From a checkpoint of a small audio captioner.
Model: encoder num experts 8, encoder patch size [16, 4], encoder layers 10.
Data: trained on chords played on synthesised instruments, 7.1 epochs.
Rows from block 7 of the audio encoder of a small audio captioner, named by matrix and row number. Rows with one number within an expert belong to one neuron, the router's apart. Each number is 500 + 50 x the weight over its row's rms, rounded and kept within 0 to 999. All counts start at 0. Numbers have three digits each. After the name is the row's rms in percent of the matrix's.
After each expert's rows are labels from the 100 clips, of 14976, where the router gives the expert most weight on average: "peak in band" is the frequency band that holds the peak. Only what is clearly more common there than usual is listed. The data: chords played on synthesised instruments. In brackets: how many of the 100, against the usual share in percent.
# router: slot weights (encoder.blocks.7.mlp.router.weight, 8x192), inputs 78-116
# up: expert up (encoder.blocks.7.mlp.up, 8x384x192), inputs 78-116
# down: expert down (encoder.blocks.7.mlp.down, 8x192x384, transposed), outputs 78-116

# expert 5
router.5 107:468613543494427470472493451491465507480476516462408466556503529505570495495482506588413466550549531540549525563478464
up.0 091:486468561472569525479593458488568511506432449510506571532482468645462378505521455500401475503437484483529532448564431
down.0 095:504569506553488488539509512549579471463461506447498496501514501411484527524550557472523533532486507523459452557450504
up.1 115:529506482576495506590559487463481522570475561509558431492462524499424519463515510491500500520521444545489542552480438
down.1 118:478545531428549481485485480484535473465470508585457537592525481506609536520476572485428418517472456451482438601448541
up.2 100:434465473439519524499497438509647456474468435542454508524567544460402494542544481497478427437429493444415411526431516
down.2 107:516387556545509553478499572440500568517503435490530576416523464479578508432488448453519547493613589557532496397611421
up.3 096:446532550561480549596410622504468479564494491427525606561619528522572559436415448404399472441534510466568472498480481
down.3 102:510567596452549527508488547495460460541428539505480485513470421454483446496518614578509508549452483468511526533538561
up.4 096:567537438451548597605434455553455512495491481522514473488551487455502489479407443516427594485492410610447507529497539
down.4 110:525526442470539514550556505521454565534491446518522470528446529508435546510510583493537464481389480388454557456480559
up.5 082:554440511465514567520404477541521538537466491478599492444524507508485585553447495462503485477501527529421557414539476
down.5 095:446509477505548428507513517452468514583550574567475523531450494517454446501475614501541448572488423424496481534462448
up.6 108:542534487510433536539458548526510416485441532517483424492566476468579542392464447518472493496567534603481446511489410
down.6 109:539472397522503480486508506462476549546527480491528511523445551534523490582442526466544466502463529440479497406506522
up.7 119:534492454549425488522453562602562559565498520418540570458574556444403489483441476457494534447467519466541503601433536
down.7 101:488518447479524408480422399499430549561421559425539445535505435420472398427424495538439465568478573540441545473469494
up.8 120:491455473447512540526539452517571508494497472525531570544597587601419477569549523517530510456421464431424554496452647
down.8 127:496436408478467502437509482561568553557449464431557561500457479451443453388481433391416487459636548521590488387564433
up.9 112:613490416507434595533436479514512474466468474552478463466600506489481497477430456524533548458507440639378479503499503
down.9 112:441447353499489543514496445482489559529543488458525532536463553540481581541456574454561457505560462414486501424525483
peak in band: 250 to 500 Hz (100 vs 25)

# expert 2
router.2 090:448466539445482477504507543487540479532525557443562493439474509600561542589475462573529464406462434503530452448449459
up.0 092:566487534470549488456517497583508441538497497501495517558535479526508481496507416420422502411534395435523570509523549
down.0 100:458487517526477500554540498450416535445453501562529550430475429553519452549423486515543487466488525448488528527419515
up.1 102:558563323442548515433432491577512586501439489417533461505525604553480561498467486448456571434484474496531502461452486
down.1 105:426460503473564546442541475465565392461489528450468450434405423442464512580486497521474517549466500444537525501525442
up.2 100:494573447511426503451500461523501572493413516411502498500517477548505517510474462530493517496487537470418524588543507
down.2 096:460434449456506499438486519521537422540507405586478480555499522416453499533519435476438436484568388391589469411507471
up.3 096:500404445489562481496451494546515470512390484510477548550534392488454458387417448441520480588560471464533505542564489
down.3 102:538460549593517608570546517461492476442496480585464448458573513454419494413538528553488472509500429564488482472434460
up.4 107:439441477493506514544420472546485489493477483430575491488545430509397399400466464571548478576491562516513544537488534
down.4 127:575492527497545495484568527449508546520495528634418532532582523496449488441469555499445503514571427515558516416443411
up.5 084:507560505477499485530377379469479493474464526437509452520513477472553578564536489518599563552465532550510462594519635
down.5 089:447512486520500490500561509458521465469531557621470586478477515541546563443457476463466556572498476398511440414454432
up.6 105:469420564434537497473508546532456380526493472579518532466559456510455595495463413431531473470599513477517507453492524
down.6 107:602501491551540536588544542495514526471562563572484525479533506434493421405437476577537486475490465543463527542526461
up.7 085:411471363461528511479441397601444580495581515440524515463496454445444467505481508547438553609413566449507569510463552
down.7 090:457464450473486453542564474455455539490487543516482450546518533512438539561434585497512527480553437442553552478451474
up.8 111:458439483479463508512448414495446541505498467409483497514511487437478455437471457549562510503448588576510535499508549
down.8 111:542550424488511538537536495472448488448513487582490510530488531566450549581516541524419535464530424471545524496457447
up.9 120:484393497490480504517529476504479435527489420500510460490558409475454418435481508623527524590511448501595527514511511
down.9 110:550526590557557517460563550448429602457518423609487488531510481519471485404515529545413428481571460518578511470417485
peak in band: 4000 to 8000 Hz (70 vs 25)

# expert 4
router.4 096:397523578438535558530445462465469443447558544530404514468514475541520508525501455505474519482538575536510439466500539
up.0 104:459546516463451463576495525522544480452482457434583484436508481510488526595580601564474527495547519494459452426448481
down.0 112:509474484480438387530534484590574488472512407532470458518415496467422530510550570493539487501565479443461632471507536
up.1 096:539450567550500461586553535469494514535465510496595465506539545510506534519474472398504522432475506442531437569477524
down.1 091:472515495457536435460466414494462523525466418395511531586518563505478426531459481540474489509448566499565509359487500
up.2 100:590441424470484413382521494479499520525533487525449427579463544529435475457486487480540510525461521511608558543519567
down.2 103:512530503470578493484542577496503444499525576595527529518555483526565560577536575540513523481392488549469451444458475
up.3 097:491421497428433545588462496438497537449546401486533472413505563493414513581568476594500523519453429473522460424500534
down.3 106:509491553499412410521481512555541441513541456531486465430502484448446577476540489562594544492550486547455592551505616
up.4 095:563511441536434465586552412520527433505472499495525414414606437537581647580491489405442455528538455504473520564506536
down.4 091:518478449493446475478511411483465561469485427465568472532431408494460391445472432452436507455503479442593405436576492
up.5 101:460425545435445460576509448483547452445505439537588504525614443550480527649559576547585488483537452526456490431423475
down.5 108:540487523568439431555546497516542464462495417533479452442417505435438546492525557509544530503527473468495532547507522
up.6 104:359574576529510482591533513434489487538431479469646508550543564540598508524483549456440432501510510418538575385499435
down.6 111:450518438487566544516476494484475497461488473430560436501446529481457476507495593555544454592550517447385480595453486
up.7 092:411543493477456420589461523495503436465528537497563508572604432470452471505491441401450481461550535523439460418532496
down.7 094:516515480482582481450491526468459418550497448493483533532439517441463485542477532580455448544571559417505487572380541
up.8 107:513499448478468455469470458486530533487568446486480397494439515487430542522446491523570539548510447527504521477522587
down.8 108:498443463461545507456498576519522413497523598587445514529530525499519529536581507496529519495508513528490481478515516
up.9 114:434434437447491477373482431529523518410470520490459440580458505431524442416470486427443416527596518525474529584442572
down.9 115:525566511533583487531543614381445520610566501500556520394546438521510538509470461450574544482380473433467433486499396
peak in band: 250 to 500 Hz (76 vs 25)

# expert 6
router.6 112:541532531433455464451423541502517533429511523526484555493593535548446547567539586554549551436534573502532479408540416
up.0 082:542434419549514562520389469443515474557567508545491490535508462593506516472433407487438478487473565514499437549555567
down.0 086:387458570440481614461553517457452477376482482550457502491505526491442536513524539568529516556611469513541472439515451
up.1 089:520507514405459481525546485559427579478405593550559526502571564524604543535432508514430508480507546532524536515534536
down.1 094:520438489489498560475534522440531487424472395527482531512456406421378411481516582568531494591487434543494488570448520
up.2 112:535465493470546453600510402492576551475507452484464482465514457500480396461497472498539539558456475523477500489450585
down.2 120:473583575559490536526475482497462550456566505495485491467436490477484551574565540513446512566558424535585517525453444
up.3 100:529450457607474513551600503500479471553472535502469466419475495544512525550475466505426506564456430502603553562459542
down.3 088:468535534462443508502509551454526445460500475485467540463553470496540522475406439570553475375480510465455462502579437
up.4 113:511427522482507457486460418448535521479464546401476437460505412515447455380459477517546583581472551552512514542471508
down.4 110:485629521506475538495464497540486479373519484475487541530504554415469472524573475500428533581545452518523565421469507
up.5 090:522498527473479529488450543542559421500562455460526483432494438549481558567616515529484514476510452445417513463493575
down.5 095:511462568461605510414539481502535542515498558500512451568479528423476439495520449444557456598560508411543489507483531
up.6 080:403479493473523500449471552534543476437443475487488550509495495403464368516442471533543424536560513563433573483430524
down.6 086:576468520612351489559530498533462514556500529513568547502528498531558582517587409436460513312469466472474496586532515
up.7 112:559495490528473408426534509638562530546554459554399438520549544527423455460567471552449498549493440497472512552427517
down.7 116:462501468521549515541472504479538504525421550436539467444477510468472525492466417425456449500493536405486516499554450
up.8 095:536508456517472574447493486529492480503519505487584446432479530424491647544525451405552428490528458424460438544526547
down.8 094:533481599463517414408458518530521544474504505542502565536517513491455419421456565564519542619579540523546569451528538
up.9 102:499418555525549539538537489553490537531479534554543585457500489481502490510436451450429495386425494445540477491431533
down.9 099:479513451434469471430487467495554566444500444468443468586498472540476438558480493556570452464459502506368553448578481
peak in band: 250 to 500 Hz (89 vs 25)

# expert 3
router.3 101:517460597415413460568459398548518488469440525540486398555467534431433522566532480486512498500502478515455554407473593
up.0 094:533483460568508509508484464556535558475532439474542372490459513506481459552507513557465433447475556452331505460499523
down.0 096:440514538511521599516453563440486450493510505486471530440510451516509532439464469436552608507518535533611441536514522
up.1 094:536523506544489524490485539570527560586581508430528512460465433508528375426484525516518504565571549541482526472572484
down.1 098:486478540504557490606497529353522405529535562549493561491518540553524574540547392487575543460409497505482424488414455
up.2 095:499458528437519458509451508519470490451557518587392507519502476521514501511550557517544630467536491633530460530463472
down.2 109:470563540471492561510529543418541503483478510471549589528550509428472532606487554561547413526477472381523481424510507
up.3 095:453492454495474614526438582494570419448559522465533606447543395428493526527531550402599515416526504466511496508520532
down.3 093:490605543502508445530512526415537511534452532539464596524561579586494507519524597474459427528479520482533424529445449
up.4 116:478512463463451481457528516554508506442518506473523497477553471454409466498516530464594472525587510415459503430606486
down.4 117:442538415485475526530542566395506439497435522508446589536493547599469526527541549524455484506511444393541409526402487
up.5 103:491548503511479541495392550465507524476520567377497502477512585542474539459553501520612527506432532517485498526419518
down.5 092:485514518513549453510474548510603473569567495500552630509539489545410525484454507496477562551507594487517511507524441
up.6 109:466603475468633474427500498451462562474439469484477528529405460457454492499524505546480487570661660445540489457512449
down.6 110:668449474522500518473595449551512539486482540494465478482466536513420491558535521543528465509425377474579449496507535
up.7 090:422582533571519503473425554462475561534612516525478531471523518528537503446528500467545510457530609467488406518522447
down.7 082:517417559490485487541465553525620506496440508595557530439494518490443520525467495510579521507447476515598536374579503
up.8 094:524433442449447479549495518485546409467441508576519543470546431515524561499485449456472542401497452537515487493527509
down.8 084:432551540474496586609559591410591533468430468439515564487520562511418497449508524552465451591513513453535511521488399
up.9 099:485469501398474445496454434567516540444548480395551511482456524502436473543520522549623487455413421456488546482535608
down.9 106:481551480534451494569566591457522418450524592441496538465489479541484511431536553478451504508511562498558549561471449
peak in band: 250 to 500 Hz (91 vs 25)

# expert 0
router.0 103:558424424536472438472544496515574433511582402555398564520519504567445557498517554487413482577552414447446496518536571
up.0 089:430485461483456554532526517485491545466527491515484560534501470552449385515493515383564538500637639438503562392559443
down.0 087:564595524512583545518417444485465530526445531411525395525567556523487484475502486523521554494489446438530481456568447
up.1 094:469500459477533418388530489482557465406465466472537495607520458540528464516557506516625476490469460436452491525558555
down.1 089:548517500486493519503481494588466513516470522526512586482614452520526518490458480463438479554561594650580543554556453
up.2 085:556459554489441492541431517494542424444481438542445445521593524504505426512483458578565523436463452554460455528455493
down.2 087:508550470557454528454506514481463442451552449437498554489557435498546556455585524436490462529547556554439474597599475
up.3 099:456546526537572578524626436443421474497516478504465505543490485518530469462551519492446501564604544484602512464458474
down.3 102:465535547511439510523400471518593516519460540462563457494452541415381530475481489418482482417449461409475462598427496
up.4 083:603538508436574467569502479548533524528564520532508535544596598424496478548530478566409541542554558550490498380347473
down.4 087:398534441499484546528553459512560519560509472528466480517353565480382497450472449445602419424529491411454475549550495
up.5 105:545475449578518493468629515526513530545475498544466580554506466453455465421428501520415526589501525538555539513418430
down.5 109:451572477521420555538402519465561495550486528434533497433413609470454553483475524462430439490529459465483443525432510
up.6 100:480464574475517572439470487500465503571525455442557466473457578515478490476461404451535628475511557539633594402549521
down.6 093:558564507521592529542515464393560514524564593495506450509498454468591431481401531490515539532454457488454437531465445
up.7 098:611446514443478534465480534590479504523423499491464482445530584455482603480525520563436497400468441586415525501466477
down.7 100:444503512528470549461545598448513465422568396484440544430435483502500478478558478546635525571532514458403440461548509
up.8 080:559480509551487461474559462530602474514473532508417564487529593610513480461486431440399419512492417490447433548497532
down.8 091:526515516479448487565459583581520456488431499535559545450531434523547502490546591493457440471527497570539528587563506
up.9 097:478605411429523501551468477493445527445466461443492416592488549462513591520526457473512486470486572479457615473535564
down.9 102:466518542504565513493530532579470504440430533593461551513508495485465462497462491533523467567566523541525486488502392
peak in band: 2000 to 4000 Hz (72 vs 25)